config.yaml
model: "multi-label image tagger"
dataset: "simulated fluorescence microscopy of cells"
train_examples: 195000
image_size: 48
crop_scale_min: 1
horizontal_flip: true
arch: "vit"
norm: "layernorm"
norm_position: "res_post"
activation: "gelu"
mlp_ratio: 4
head_dim: 16
fused_qkv: false
bias: "none"
qk_norm: false
parallel_block: false
inner_norm: false
patch_size: [8, 8]
conv_stem: false
layers: 12
width: 320
positions: "learned"
pooling: "class_token"
num_labels: 17
init: "xavier_uniform"
optimizer: "muon"
muon_scale: "spectral"
lr: 0.014
momentum: 0.95
nesterov: true
orthogonalizer: "newton_schulz_5"
adamw_lr_other_params: 0.0016
grad_clip: 5.0
steps: 4300
batch_size: 256
epochs: 5.6
lr_schedule: "cosine"
final_lr_fraction: 0.05
warmup_steps: 80
weight_decay: 0.1
adamw_weight_decay_other_params: 0.05
Rows from block 5, named by matrix and row number. Rows with one number belong to one neuron. Each number is 500 + 40 x the weight over the matrix's rms, rounded and kept within 0 to 999. All counts start at 0. Numbers have three digits each.
# fc1: MLP up (model.blocks.5.mlp.fc1.weight, 1280x320), inputs 107-213
# fc2: MLP down (model.blocks.5.mlp.fc2.weight, 320x1280, transposed), outputs 107-213
fc1.787:467451583490516560586541499445482520526568585462535486537490570522549528534477513423470552404529557364432534560452452554498561412543509472465499483528490500508543547491490462529453404579481576603494406545558499507444500521485497432514472522532464493502478537483433507531423635535414550647528441445522545545567534493566479
fc2.787:568587502482486506518533567441589478472468542443605514493580486461419626412546506587478491590487454516557489447487516536593380592440499547558554445450515530430582469516495533457615507427510555497537520541491476541568437471444497546496526477460470494568489516462548455501520542540481378486512442478548450491407496520497489
fc1.788:462587525494501482544555484466585539507546513439531449441509437514460443528465480547548435509373491515478524493527476481518483473535510541480515551522542543485534445518518501393492450510486440456506486550471482454504469407496473524528553419583512440472530521486551515510509468465483552503514512473591430648454493479478509
fc2.788:516450453512530536491434554531434476433516475526500564544449522470528555440524523466469443548587496447518531487506523604468562501496464501481500501467505441481526551503510473603533502478515561505527504433530517567421534526529474543457518482463487536511429533456459477513453534540494483460486566551430533363538544506531497
fc1.789:512534475492488467516525523503455513458449515551547462476523468539490493538527548517573510534486469469539508513536455481464525508510484512499478460473537512546541469506483501471458526527499498471498534441434513470520506478542491470502491518546525467501503552517496495507551461508499495555489503486527501457499490515529512
fc2.789:517483492466497515458459547393509525508494543510470535514477508472479484504507468538480462506493509484515473533449490523536518485489498496546486475515516484507509489461519507536488553536480486473504505549543554473544486493520510478489503507491456515514470438525461506500486547507505511453475504512450490502436547516462486
fc1.790:478496514496497501523488513513512497467512531493503478522506519515508467517498518499529497501522489507498507495497515506487525490499493490528511485478481503502510489492519479511514509503480469485500507484491471486495508506504510492475487503485503480458508520487493462489521513490469512490517513478506492507501502544511495
fc2.790:485496490517507500520498493507522509512505484484500498484535484529522493517490524515515457500494488505471509508502523497496487522509491490495497502528474508502483492493490506488514510487500517508503496507488498531502516517472521483504509480487523501521509479473512515503508519502508486486488497502473529502490467511511506
fc1.791:490569533408427493504481464505496558586484370473493516518541519504515498512459514484477421490484467467421503474459515443503518562416472521580583461555475457457521546560440454510477503489425484481521533522476590575465468537447442471537478533532518527492451519460505465513483536525564564578433504521498510483412530494492431
fc2.791:554413510608510499485514388548567434474557458500512489545527500461469452537467444478543512585474508536568546546554514538534472445546548440409493525473465505542377478459564491469575475547480463525414525464538522530499505425565498517422520533538456478541501489530489475379454458457436419397580523502581507549568409462544497
fc1.792:513527468526463508513568462560415475524443304479468552453477496434566502478517522413548507418465439529502444476463562564490440484487430524470525533528471426491438495512441525496527566498550503450468527394585543538430557469498511502501575483446517466570489524524545450493401539511514496444509480405468491449462521527444511
fc2.792:489503544519495435503539510459514494539486524484510497534477500572528480512551462504518557574461476499522534523462421446448501476538428514487465484463380565442534489605515480492413468456467564576457371596447427482499478494478429542456523503498487422522498578429494507438550520413449555521562571444515555498453524569489527
fc1.793:481512482483511477503491485486530496518517495479500497518512497495513495501470448492517485473559502511506489519488483506522527507516492484515528545490484505509520517503471573494534529492522532459464506539573485487422507453530494499499474533495506502533545533470525509511505474495472510506563522508459486492502486485524474
fc2.793:479491475520449493464485510452502529472512523492497503522470500541530487504486538521469577524485540527565519467504464479506456523522501547479501483518514475510472551484485475483481464492456518487582473497436521488540469487523547505527478446504472468479455512507475522502517521472458498493476480488554527500543523474485481
fc1.794:533495441477502511505512553501447482499602490483527487495506498519524521477483466431481483505541582533539522567488509506497530463517565531511493545516491537515527488557525449480497484530463488498536522526516512536496459486464493558525504483486525488493481529522545489506469484491520484503518502467536452508487497445532543
fc2.794:524517513555542506495529475503506490496489491480504529533489479524506514523559507505530500512536476515515471473528473461476566571513534502489420488530496495462497501487493538563480460489504514540483515469492493525472550521503469426463484498494523531429502504543502536519538492484519502488491495563507495441452474527500482
fc1.795:486405424539503521507507519445466459560496587531518430537546504494531562491435498508551499446486435426476463542537499471471482510476469549470511505527510549520499638479501537523486522480489477521516519490498518445499510490447487523536485505515494540536499468517514535444493505478545570461554512482459510506478530480477492
fc2.795:499527502511509430551512516493511484469521497464531470523547481476495530443441421497530536583462462569500486542512515526480469516526504530544461494570461520441464466566441546514558521443483521472571477481510433542527542507482556568475546482506486533538542479551529427464587527485511459559532412541463524525502445516460444
fc1.796:539542463454454489471541498504489527501487532522535446417599541456468506452529491519530509460535556569481485474515434452538548566519523517437522422478468500536473449482514558461512471416479584521447506505487476484513444459475555487481506576483507495418541553497506544536550494526487472528541467489503465439548511452522522
fc2.796:515486494526590564557418535557492594495543456499509489522451508424457448508534502474544476500497473520540507474544516508530449512449480521554504630472520450484503462458538480489536496538487485523502441552487472525562497473569513465577569494469523515559447572478448523482444514533503395521504515376448556475497525510573500
fc1.797:484422435413504526350370530503537452404471499470577567480441486574518438390472473503415563495509482432533437501461593518560494538512678558549509528376368569573441433422501577591437566479519555561569433474371578415556405504573435566456476453487528548593540432485430471560434542559536484549503488530550526555594513495492534
fc2.797:620429504396511519464362465548408414388500476606655437463612348427557489683424467444597434491521533574512542635502525629530459462437547551600396560568447408576534590492509525472502479426548498497522529499482517507422522527548434360573483428390455478506515591448574454447401456572451497493440519573442465420488644550536504
fc1.798:504491506522507506512527513492495511499488507499473484535495504509510495483524449492498501529538508499474491495479525528498471488516456484492499476487516486498515503460534500514476483488496531473473501489481471513494477528501514500460479494503533475495470498522514498518516491521491505494506496516512492492517472449527521
fc2.798:485515497493491488476508515484496478485478480512499491508508492495474508543500511534496490499482512518492507508477472479472513498466492500530545485486529496492490450522489513494479508509495467485505509535498493489475531493499485536518513511525497503492487469499507472491519486510510526489527488500510506487492500529508511
fc1.799:493430516500546391563467534523553501511491478460527452488420480554447485482475507519511530487487518489490554493518561526427503468431568519530489495506556512464498500544461499476510468472501513533561486532496475477507549506502518545539500495493478576499445461539418516534513553513480518507436544476497463530538534480534506
fc2.799:430511512522467556565513473531433550481496563468530509486541497441530483482543485530507538496535461456465485499523519478430492514546520508489453505530477493497464510553511455547481473456527505499503480515475497551460511505499474468494458497517474538556573462487481497446548517502509498503478543515453509519500411542483520
fc1.800:457556499500529497572540542458469529557480491446525500460548410486559533439566501541451531493490539533479480537572424464500555519457474434495505497511498526519577508409535521487467458459486458565473471516496449450496458488493574555524488501415449557499513584456400513431497417547547495546473483513552495501415489519475578
fc2.800:503503494427521549383498475562518472413569576488535499527467542521476452575554450429541430474471523464468539500502588542537535498528479598538447519516522478479495469523498519480587532579537505494500536488486530529469560526508479491488552523502471487488481411477560495520550502471525527453510525471462501568604553522542456
fc1.801:519519533487443481509456484506467572547506493493514486493502486505481463551494517452478493504469462528469476511580464507490491510508503429491539494531499543521541527470457522546507531476528551573505528478464492479491508471470522544499493473515475530532446488501528493496492484492489525535504510494543541458505458539465510
fc2.801:430446507482491491474528500484510398440533498527491482475526519490498529547556438536547512522501492450480531504403565497507493518465477571494490496461501509492489525507530487511470540528493450477543491533505512529544516494490515469447483500483511477523530494544505580535498530563487529492508506522495505500471578483486506
fc1.802:546521460496483477486471544471543482560528474504526496518511491505522567483499462486514525527500540446539533492581535511470532533524475509506546461468485493451499562506475491523539446535581430546519473473536485495510534471450513437476506523500522545531504539428486495517469523467469490503470529479465466519505480554531558
fc2.802:511491565481524492505462430563466497439534579500495436524501465458520492446466519446519527495500544474467495526509481482479505538477490489451531553480537498576504489512508514484485497447479581497530542567484560520498523498501450515522511493441495487524478449535456508516548480516500508519577493440497496439462518496492472
fc1.803:519494485520461451432464525425501498481502488504466522506495553500534467497580514476472478493509530501521499472500477466418516496464456501495508502576600426527518499511485513496504460542503476553565553502439478486554522462551464523468495491485477497500472408447540496571465501523550520475520526471507487426488541494511528
fc2.803:533479494498531510500490514487450470526546508479513525466537416503455485463474486455549473446520470473491491474504429489512519514570525513504470540475512517511487513473535493493539523528491544483473525517555496508521454514459477464526499516464490508510547484485496504477519524524492488526528479494506512577464510495536492
fc1.804:519487448443487550464543569490463590516409503466597444538429453510489506568541476558504475509425478476507503551449537520478495452515490491518516568543484538540504566468454505431466491490560470468509480495538513548529453487479546548539490451520462487507529481485447550469461549555482556516538520554534474506429525398474513
fc2.804:547468516514531408525462492496504484503552404512455441499525512503494513471488457405564524477495470497479446473541507451515564509503516503532508521497582442471537459560514530509509496514481548549468538460492480452462525483552463501460508506520511546485507502477548548554508447480457512477471532530459567483549500520568476
fc1.805:507478538541450476472522456552481552485511537464498489517490443501503459543524540478483456540460517531482485430484547439527499455488533502504501509496516489489468495516535426512411531523507508541471509459468502529477516461498570474494477515520510444555489480441489508419542476543488469499448527504564495516545458512491437
fc2.805:531524535478462567498460549503433479524565500517461493540463505475516492494427472540541492538477483509489517552462457581493544449496473533553544475494463523506534421511440503443475471501534512516488498470531497526497449543554481466465531516504491486514539516485518503496546470479508527511506518540420428466477516550528512
fc1.806:601465443469482571487534437508547514413533598553526429649468582487469437447610563515444481536512571473559459455533438463496384512471596509524454455521410537522553463505452421428541595490556480597449470465501407462509511558580508466544483497564502547520459472469492557410409524475538446482491494531498445448457488525495423
fc2.806:507554566523514556475535464424480432415519479431565536439544542534529470572474540486470455459496479496473485499541568570455511547497482525541489527485577469513530526432505528576451370459502499403514527553484630532525470457545469525475533586463506443411472511487470480525598450506503500569597445446523519476498443454459529
fc1.807:429487485518620447429548561526537474502562443555452504496505526521553471514461505517556500486495591512458527459497535561593478489495419625443513450486466527505503569473361515530511486497507509526515401565517468494489505552470533500541505591474530452464558481501493424582374501499425435586482476498410452534426469467469516
fc2.807:475484507525521511559436496452484511515478580512519560536489382438495509521479477530464455518509522547439526466529519523422537498498472402520484480508558469526573438531562503449419520459486439526569502412543500474480459475579445538445554406529477422529437515455536563513563525402562505482473551471525491470478477513534516
fc1.808:502553516489491439504489430505442596458429458543506525506535498402542412492478419484471458564454519490532392458603441508435533564561483452603453418489504456590433560597527433457509506509456525557551493477484484510503523554493513498529541473505430466521513439483458548456392481513449554550486507416479379504503518517534439
fc2.808:467482545561502559483537562423538427512550547441502494456517508555470607567504480565451538463499471546542518552481558463582484537450492503459434519442497409550505423502545497535468439460454447515462501512550505526448483568489524446484426537458537471417520569522527471514581564468573485455462561537609528542453491476459480
fc1.809:567462538561489500480512527531480465455509554425545524439574556584507495480565460524557485556519478496508557550487537473595539461561544536545477540492528501509507458539536507651542529533528527411490486531552578568455526499512434462534473452488479526416472458544461514493569482538491540472431550532492572522474406529518510
fc2.809:487617499482464479545514528455443461517463517427479506561614614539530520549563456507579495511551536510454519493533433505600584568581446624484438430502429500560442452553487496545379528441506507474429413535529506502510424397594455445534442576532569493465538490519453474560559471515499462526509500571553490468517466604576451
fc1.810:445532525559454492480443520498544493550387520496461460463518484541439465505439491477485478491553495493454433508520483477543441516568464489613524553567492559491534506503451491464521547477471598495513508517533559497484470522470445517422454506444504484501464539503518514496493530460444506513476449536501527518527532519534475
fc2.810:512504485531486539490508446505458499466536433540486499488513528477502477468482533511390456517423444535587480528412448520521565422411582500494556434538497535467524432434579501446499472529537473536504550454518477489517541549488532507516487571450547514587527517514482465462492437578522505526508540545496491484480475534525486
fc1.811:480505491474467522506512510520478510463506454475512521507492503500489515498489534429469487510499531490518488493513503508522508462498496509518545486477527523509492504517500487495505492466519523474486502517501474483466478521498537483498426526529509521485512498512500564504506505516484486502520481517504459512501484514518486
fc2.811:520483489486530488480516490451530530493482498518505522477524502479503488519494520485491522500473488471467501515502475488530504527493488507506524496516513495526532499494505512481482505519475525472447487506505481515510505528556473518500509467486481502493529497478490487504497494500485506503492494471502508460489485490505516
fc1.812:476552514538538541561483511557562469504535558531491561510441532549552486552489562515492517472537506491525539426454511559471461557452542460498420457519504483556568508442498529496513482501469608496537553512514418431473548509480581475413498468400478470484598509557488510461534537549522504520498525499480450460418463557471497
fc2.812:554516520475462450513546475468585568447415519485465426510564527501516525465579503497464506485458551444373500531513527479542491564494417481501481361425531538368466512463528444447447483572512437545510564560465475453554509488500493474613592464479589459453477536448503473488536539522472449488548529455577485482531527459529444
fc1.813:572430526553497501500549568452583505499505488486487445494557507457483483508540578466493489506510596449468503556486515402415474547513489556501423485461442446536489487478502489511503471599484442479488496483492495521504426544511439495528444520458529499555523539517606437529508569465445494496521474476535459528494504484457426
fc2.813:474488400517471542496516426550528530508544486535402507516551456457457509518489446509559544470505457469520467511553518591491492522539471517503511471594561485449464445569540576498522510465451499493433483551509449489468529519449504429520513463513403540494470449542493486515524484519495475477505472447543532480501511506503519
fc1.814:502477482471510481506479494589515492541474482467523497479441514522468524495500478479537502537497545489477475523461480538500503548462507486475525487439483533520503524444511537461545472542445502559506445491455528507462540509508486510537519502522543422424499458485487489514479529519523468491481513537498459477481439489512513
fc2.814:521501500566476536505456494472467467499467503538468575512489533471506526516451489586490450458421470514432537511513518492462528480536461495493463450579541470528517479545516543499449518519536462496506486544478522470559498497508490536493490488496527532511481516515465507467486513470500492472538451500480492504535573467511497
fc1.815:549444493477475455510535505539500508526523516508466521510506466480513492515513495477533475487486470423510522524445537590433494488541443476544469496505531549541439550436512480433509519468494429500459534497523493493505454467491503472483478476460501495449501531498489516430506477446450473490504511452470474486502541472502478
fc2.815:467498517491476494519498506544481474546470474506469483461471500576477463559524441505462495531485467597499526479509490512557515547439570532485503503511457505508510494426511526562475439545465560403443455472455552479504484559462488516516539536500424516511553518534523537539496504510491445530492509568528497490463515527480458
fc1.816:568535462468520422498500463474511561626473457522449457486462544462457559499569504536486487511552498483538518447540474501491520523487500457486474528462568523419497565558501505526533484496538527468467517541513514525447551488513438483430494464542561490515439500470527501456445481483463484460513527436504525479535438496479550
fc2.816:473469475568508553516466537499548417486521564515499506493519537453469433548491553510576485466550452504541506565541520472486502561464464495507498563518471457542436480463463488489502461543443465452508477499531476468483533480476515524555556474442465578535470530513466477495470429480515497485468455448565556470497532569444440
fc1.817:504503530491488465489476406430443528520452537494425587469469521583503491544468430499480596641495470472539528493471509427508447450486541488471445549467559540454474465525498527464453547441504479496502497507529459490576470479448648556519567579492554450571505440525475462490487509576503507464456473555452520573540585499493531
fc2.817:504567390516427432502453528368501509477464493562567483439548457497485522503497433504546406456501545484523415597508489423533501549519512537498549487508518557511476442503422527555598523508492496491488523488463537580429465470469430512471431492494500488432518547456424514475562533409431536511568465511517524474532477531537516
fc1.818:541457487571474505466487485493534520479517472419483492512461473488517527493504499517511483451546553503492494472560561488445493569448469497472515526525397566462531555474477505536482542501509504520520504582517474464505525527485552464506449553520517513474532471489498516476535509476465485513505478575485511482518486475487514
fc2.818:454530528555536501512484527469501461455525507478537486502477512483508536493534530510466436513537484451535523571515516547554525472487447518491515519494569524547533545456475498503474461510558522502438472461469555496446483518517526476502490497475543481512507459465513463570498467453450492482476503460500490453502489536503474
fc1.819:467417540479452478491523457494533525508481471477455537465523533512500547555578654418390503524487473513467486510563525513488541448495520444481439491507437447486605449503455469497440520442361443455498501513570488532382544407504457486468551503395472473557536427476506516534440509562439469565493541493435497489490525507502505
fc2.819:473506497512483478591495565489543478468487515443491532498490478434463443464443470658570599528538461508538503555399495455490476543564417560586592535508480481564458538465599509536497464593575474484493490452464474517562456473555572493520493493565542476457483504525479414474501490433551570505520490470513594494467473570498537
fc1.820:467520519523477490533506503479500469531476512471510487458500535501473499480489560443477480530470493477546504510528486505529515485516500539538473517528496487497529551530493496505513486496484586539481487496525472469506527525507512448474497497494440489480524538492520483507520532513501476496498505473478435536524494478498506
fc2.820:525479525496534478523506478516503528473473485441492529541465487471506484457516462493519538476528529524475508516460492542482520492502487503437518467475458496488467471479474519481526532500523478496516481549473517543510491527497508482510528530501549493492496482515543508485502495538505528487506474529556540497523518530501514
fc1.821:483418576507572440472479480609514534506539523596418443534471473528495451472409427578482441439441508424495405506496569445484543502489483575533523494541461531530546408454459429529544476495519505597414477517575429442426483453561538435520553511468421503466570614525496472529505428582517525484506479549546548431562560539503537
fc2.821:453511480530475468500484538543485453444486439431500543588406523493495505525494506483420492480539508455602526563507541513466485549574446506486527398497540468494470563485553536482526540504483521476546414529452485494475467536504516585522514482506399463505456418528528504559483475509587489512505449401466530420490485525489518
fc1.822:458542483509488485473498462496474529476520519515471485499484478476505474553467486528501520426474477489482523503446504523461505528451506518454457530511505447468498475507502496522512480522491501520530511518543511495498493549497436518460472567543526505476459511491506472488465527503543543468565443497530544505513503550464549
fc2.822:554457527442489540530442521501503503501542475484489490492496523549551523500548569524477462560523507487508527453482506466498503482511458545498522516500483505496545500472449522485499539536505517487487532460459525521492473459484506538518516449524543482500539461509463464466515540541503525504503514530509431501498436519494482
fc1.823:484480465507539488468517480484509553497491467531460542473520425485548467472502476514484555524468473478477528506488510498438489502472520489474488509516531504515490511510514498514538487507511465495508517495510488500494531431475513510507487509478501523482515522461479545503478518466500530494463522527503530517458558489504503
fc2.823:481487492496514531529505511532536491475447478495469506465542521505470508526496473502523519493527505488494525507523496474502531501525468531507448513541502461510520481514538461464483525467519508487516479504472467490523480559499476512553519500544503500530534505489502532488535505496456482483510461522494495477490516513510528
fc1.824:483492530494446481506505491492501507474520515478527492474511501511521521538553513496481444447497519504497504446470523457493475527559529593466532485484469435505495495490534466518569514497455528506397525489503508521509519475519449535453484535516480466533488530484467537476485485522481556503537483538477456475498552465491496
fc2.824:466466443521511578475509444498489483536459464522477488550489493523447494486503497520501540549523499486480508521528548498475526512519498425562491512553509497486490504450481503501427531548531469530563489468477472497491506516514545547544462497459485519500524433467518451496518526479485473491490499488486542527539511497522507
fc1.825:545492519499507497494496540539487507505504514516530541506449475477539507496503477531505540531470471497488504530515502492513484491506465547499518485458488478491516506514517521517516554492510485500501528532469533477492517486549500479497526534468456476465494473533480504527580537491553535536541512460481506508499495485503497
fc2.825:508464458489524512516508466475490544507505514496497496518557502484457543503483524482523439471531504494524532510498512561501524495484534507511484471551517517454483484486518521499519493488523551551497467498513510499501478482479486510541503525496512473453477492504494447468490471478537486473484502512512512525538477513476549
fc1.826:543528508483526524504465468494478548502512509511496490497502426438480543484505464475508527469455503475468451473548508501520525473527519499464501539413462536515546524501532563508474503508484512493499462525536503553440475491541463467489511472536510488488430460500519454543489451427497428429602496527501491415513485462549455
fc2.826:475594422444470514488510517520485527555527493529524496452500515511475485479468503534549409504528515481524503561546487439473514473500537545543557505498510479487485476507515484460487471487485510483509496460519458484481543547500507441464494493465511477534502490505558550458494556491505510481473512499571475568494596527508525
fc1.827:513489505506475507493491534505512517491488464488477493503516501522525499526509517497477511498506501481492542530486480512506517510505520481515518539501519495491492476464498499511515508483489495483467509496486496517543476518485490482482462524536481508477475501500518497496521484500508487508495505519479489500489476503506483
fc2.827:520506524474491486510473484480501505513497527462478500491501471529541489505508528475527528497529506521501483496526482497519509476515481523515511509518508495495459503490480463489508492482507524507507515480508509510499513527508491515522534514487494487534509481504477530527493491468484484497504501486540501532508522507465505
fc1.828:498522471484527566468418494454486597472517451516513529480428497534518490463460562473471440552504532534507469479377516574426509523472506486475492554495466493444505521559486455488596444533448417486575413575504513541478522544464434547504558503504553442528575509501467522461505487434510413460477472453477490495492534553531543
fc2.828:452424468578453528490558475524520506572470528497466508532574590456529443551384462520589517524485513521550525492510575496554451501517515487424479428507528531512507411437549402560439469481554533426485509506435597493509525496480505478457481462468463503509431479416568438471410688490587522523497466567533474452546489480510501
fc1.829:539452501494468511488479442505513454466496533453495551528558518450501519510527533452407551497513522459600490488491533545557450441467502487414549468475525525470510424527514491459488520586470585574554558486503460512486472523526526522514546433500495522527512534561547523561510454405499493507537543553472528462526469398469466
fc2.829:536480471537571461531540450503446558508464485487502463471429484470489480502537575570494452438520468470437470597550495514510475552512489530525555461489486529549434561426465445512506533447477430499502486510532507440485555468501541486473564508442493512406555518500512421409497544601532479455505537451473504554434522579469424
fc1.830:379486527487508473451493546441547596398386549495541481524550452609477517420506537589487454539453479579524523486564489446516488529479457575471484588510498490548531490530501468523494564551452413491546535498532581537577452465520521446521509504431591396504437427559497483578469510460495485520503539492444460556519566515505518
fc2.830:501445515523467563471453395506525515602533474486501580490526501444560473579473534471562465486531574529515430530480497497498464577491560527511498480403547490500460578431577558532489475422461479551503493456495487481517501557522529521487460535501433571427512617531497526487536475583498454502446543540507541502497481453481450
fc1.831:596424473464444423508530485556490607386483485481478478449527464487491582432458478487511497524471405497517569488504561526518552517471478471546479495494467508431508600502427457572444461449346470562561538551499518560549520438502577561464462451517369545487528496547448518579506496520408493450488519535560471412541488542525420
fc2.831:483419581488548476433431523573463478513448544514503487527467442429505511573434534454492470514511493500555505565477443536548541467502547524526615453507505508589423426400450551383531537542622426548586479493524508443547418451433474500436586471531579499514505427475545537495538500478546557562531517437521522550437483560557495
fc1.832:469483527500513482552529536459456515536494513488492520545500460485490526464533533503548560536516465471541476492486497500498532440587538525509508494478487442524550536496447543466479531436468552549489524613555501500514520511476482489438495495514509528447495456488509469531500538458489517468452519543480436507473517428496473
fc2.832:519573528544529559379550525512525510478500497534486466464528495547534497524507514516478451500538474512516429585528458485485449555500495518499509468503457503495477461463445487575558481563517481500531418456436465535452485510530455552519478469449519460522501524499503515470509468540520499508493535514479529444435524542500564
fc1.833:505356395546453575519480538595469447608515610442501505585404487519539503597401488435427507467491517511537502516446521467502397625585516437479462443484455545527465552445432526586430570505562433375472515582471526538554481484422468464501472571466516405515522528474503558567524472491462510509544583478557459409511565475526451
fc2.833:455469544509523550570513467467592514512496462479464430431571533519430534438518513586508540448516429426537482523510530561488569408471493601511538558492543499521515448562574440503485486482549512509522523423592440409572531638536530456473450590436484578419511549438545435467496449590510530484483531558434525565507519475451566
fc1.834:476450489469490509473504514539469466438502537559466496480498518455503492454514524466469508496505502491489525556464518541581507514525509529443493465497544499516490469492486503514465538417514480531494480553538484496505545461441550505471530490490515492487494496509520536506546475502480536470510437507524519490510478503542526
fc2.834:545507470551513493541503465486561498509500489434491514479462501495524484495482486536519510479507512541477508514505481471512504469474494510526532469472529541474486484476479522516474500544497510539479506499446519485508487496470492526482492495529484507488582461490486510482565520533464471524523564489499520447525499488477520
fc1.835:441390452586490507461608537505495526446456437581480474440491511493459486461562581452465493404481472418517547475538534472537596487444516475479503467445482487515516469557468523525507536512581492492489486522542441476449501490497568433480516468421538535598528488443545536553505463572557521551526445489512482524534488487545584
fc2.835:520520496456488523513479530551575513535520557419448591556477398503524445511378489429531498460539503541497462503472549535488575443559506479447592546554471561499562499492593471533461442532532487456398459479490520482594439512456475485467465463512403536389489461575505483532529562435527496479510570508509528518455485498504479
fc1.836:518516502507497447473509555466548499491484460522499517551510500493526508494485563464550502488513502449539444558498520534457545467485499560520516482502530549484522492505511506505473505510510467463501504476457474494498580518503490496545436537522545518521490477501499519478525478453513494510489453494505465515520540501451552
fc2.836:473455515491455469515487524477503485465556559485522518449477498536516501499489483500494506521490457441502497490501495497507497530558515502513507480447496541507521483511536503485504476542494531424491519466531485479545494512503527455471466454492444486472553496523512460540537512516523502557518469505443473505469446498498493
fc1.837:496490498482511508502494490475497525534519500506508533453506493491473509485491582503455538515427490512487554474461512506497523550490533509478513483509506538470508505511550531504468486580522540500493523534494514477496513468523536454515481487479469515492488545503526499481472467506457496471497469468515464499469456538482483
fc2.837:509487528496436536512545487509486488465461412485491539543525518486496491462484475539533452480530471478521459490455532468505526499510513472508493455499521525470528528476515492480532502494524491457491456498544481516501458529470474531451496529507485466507483453527508524480502548500507449488502468544531504483490486499489499
fc1.838:494524474477436461486494517431471512507569446463474521501513518489554528532489494476454486491441452542470528512515493488546528478504515460529424478437568561467476509474508472476505475466549503516507542430560520528495549534527487537488547486543382459498530542537448521484458521474501540487508494497511450472415563549492489
fc2.838:421502541517513511500459591523446506568426510477570486438485521510524423489508523470544513505515510585458500496496500477481519453467512544441506476519510467545489569480512455429513539512464529465511468527528533479506503482492554487533526528519539449513492512423481526533559513465468533498534556508480506538482426534484535
fc1.839:503490435518527506521485509524450477515497504442442467509544460487618575515597467472511457491511414462487533528447465481525489466537439561457533535554526478416501544590511492475504560465507572538460437491376512486504563577550475487441513507444509551500555460452571521483492545522561537563452484453495461527456489590557527
fc2.839:477405564503512465487524535463511439520449478475579510523543513474453483480439469510526456466408475455464492439546568599464481516531550519492398474474465472508509581415494553431533557527528524565486571479488512498493467458450503502567531516530521502543514496478495538572474433534429556494400600544571485512461529451443425
fc1.840:480460506511444497518505465466538488570512504486496406480539476442607506439479551498539494499550567513528541414489506474471518633569421492468550515538503490422500490448433451540457450478435451509572534518519451443522565414457485520502483555489524522542505520529476473488530542541548495536509471448496487479522519565547507
fc2.840:500547513429514540491552496538506497544508485488517465505507496511420455552515413479536498527473451539499477495553493455526588489526475463474485505483516577510470506575451471442509516496526456463521561477437548564460528596544509483502567484582497553519491491460476502469489523452500459491499471522504560572428564578555526
fc1.841:518464423457500429537560554411436564526464384568530528540520493466457568519525529542506529446462527465548536456542498414529471501511475542501586479507453549462594444485565500517493511471459513492529546520625478438509476573463408470411502486489507459567462579444516433431530487522649464547518536494508555543492559609538638
fc2.841:551420612520528560441536470527557501485506490446448535439486429496536500545520488474476583498582465526447546500469439493557572446465425487444341469494508452494404487517558488459523549570529467437476430522459522602591518491443571461571462632518498456530488483566537541543489532619437512454497415537525479487545533442447407
fc1.842:482487528479511484489497522477549514533534491541508547536492506480522458444481414494491496496520517508423499511537537562438490486554489549507468535458467520547494458505437537490466501467506519456454504530512476495552545487494508553475462523511534429530517521514551542466462482502441490442526490436466494501514462486494503
fc2.842:431504431525503539492522523501497518485519499501509482510484539519517430517509522467456498505475561498504511515393515464492499521470488495499499486528458458535505476512466486513495457534507471513468443500519448462438516517540509499497514461509501538483477499467466474535491458513555474535550501560518461533469461492519503
fc1.843:400471617522550446534462535551507492495559440476484470482527505605429491494412533530447487525521537557442585452536542463549467568404531524461525557481423514446518547484471497553584529541489502526490464562495521501461468470462517538533453462510473532489587537519577438485483547540481562465472512501473566512524503537485451
fc2.843:575462420522449605522576449479507474530482496481476492499512453521515568512500562442551470400543492500512389610418537487416380429507478515518522338423570523460442469494488392451470521538448495404443521564540466537519548499541567579581455509421509552507446509502441532539514523557469378419491517606531471446499539491461578
fc1.844:409448438460373485484541513517494455536521496512457588463506561546482492382465544560513483438540477516472495515522570445541428518449547488511498495489587490402523509495526481525419512390490531496553613538450494521451451533548551380440460573601458509597467533476421498517548539464470491450562491563464482505434518394542487
fc2.844:604496393442532446461447532509441593451515559547532504521483355420487592528630566504495531531533451417447502485519325466518501459511591526547552422518536521532458474527428484549601506454413504524522432476473514446485432476406542544459446417509514512375542550547470491467480438532523451488459515475461497482563405469486641
fc1.845:482491506471498464510510522510510476500503507482480510489506521514509511513492503489464514525507479490502487521483493489490470499494473497488486521516491496520499501544463534505520484528503503509490521505483514489508495499501516532474514507496508500480488487516503493491539480495501492518500504495514488509486495501489496
fc2.845:487525510522481518482506489456484504496499503520527446474477514483510511494490510502469498493480510499490483508517477521529496503502485513500477486466493500483486489462534477506498500515512509468485509472515514501515494490481509474501492486506500503504491489510507495491493486512503512500538517537493507501517501499520524
fc1.846:564460474539490515468443509525518535498597511534465431455521510530437434454465369403488511493538484486500430522520493505478486533544466512518391467494525521436518509536535417461550559482558553514493537517441526456530493565539492469529469484546535492559472480469439504499542545512493455555480483562472515516501513534508514
fc2.846:498544518465516485547564533488472454446457473523499579438515527505500559500542487610541457547500557539523509448421454504468495508443505494501514464520519459575492474473512546470495467509463516565586496543508384574529540501434560525473480485496451553445531539620534465469541500501481494423536562530416510511482483554442550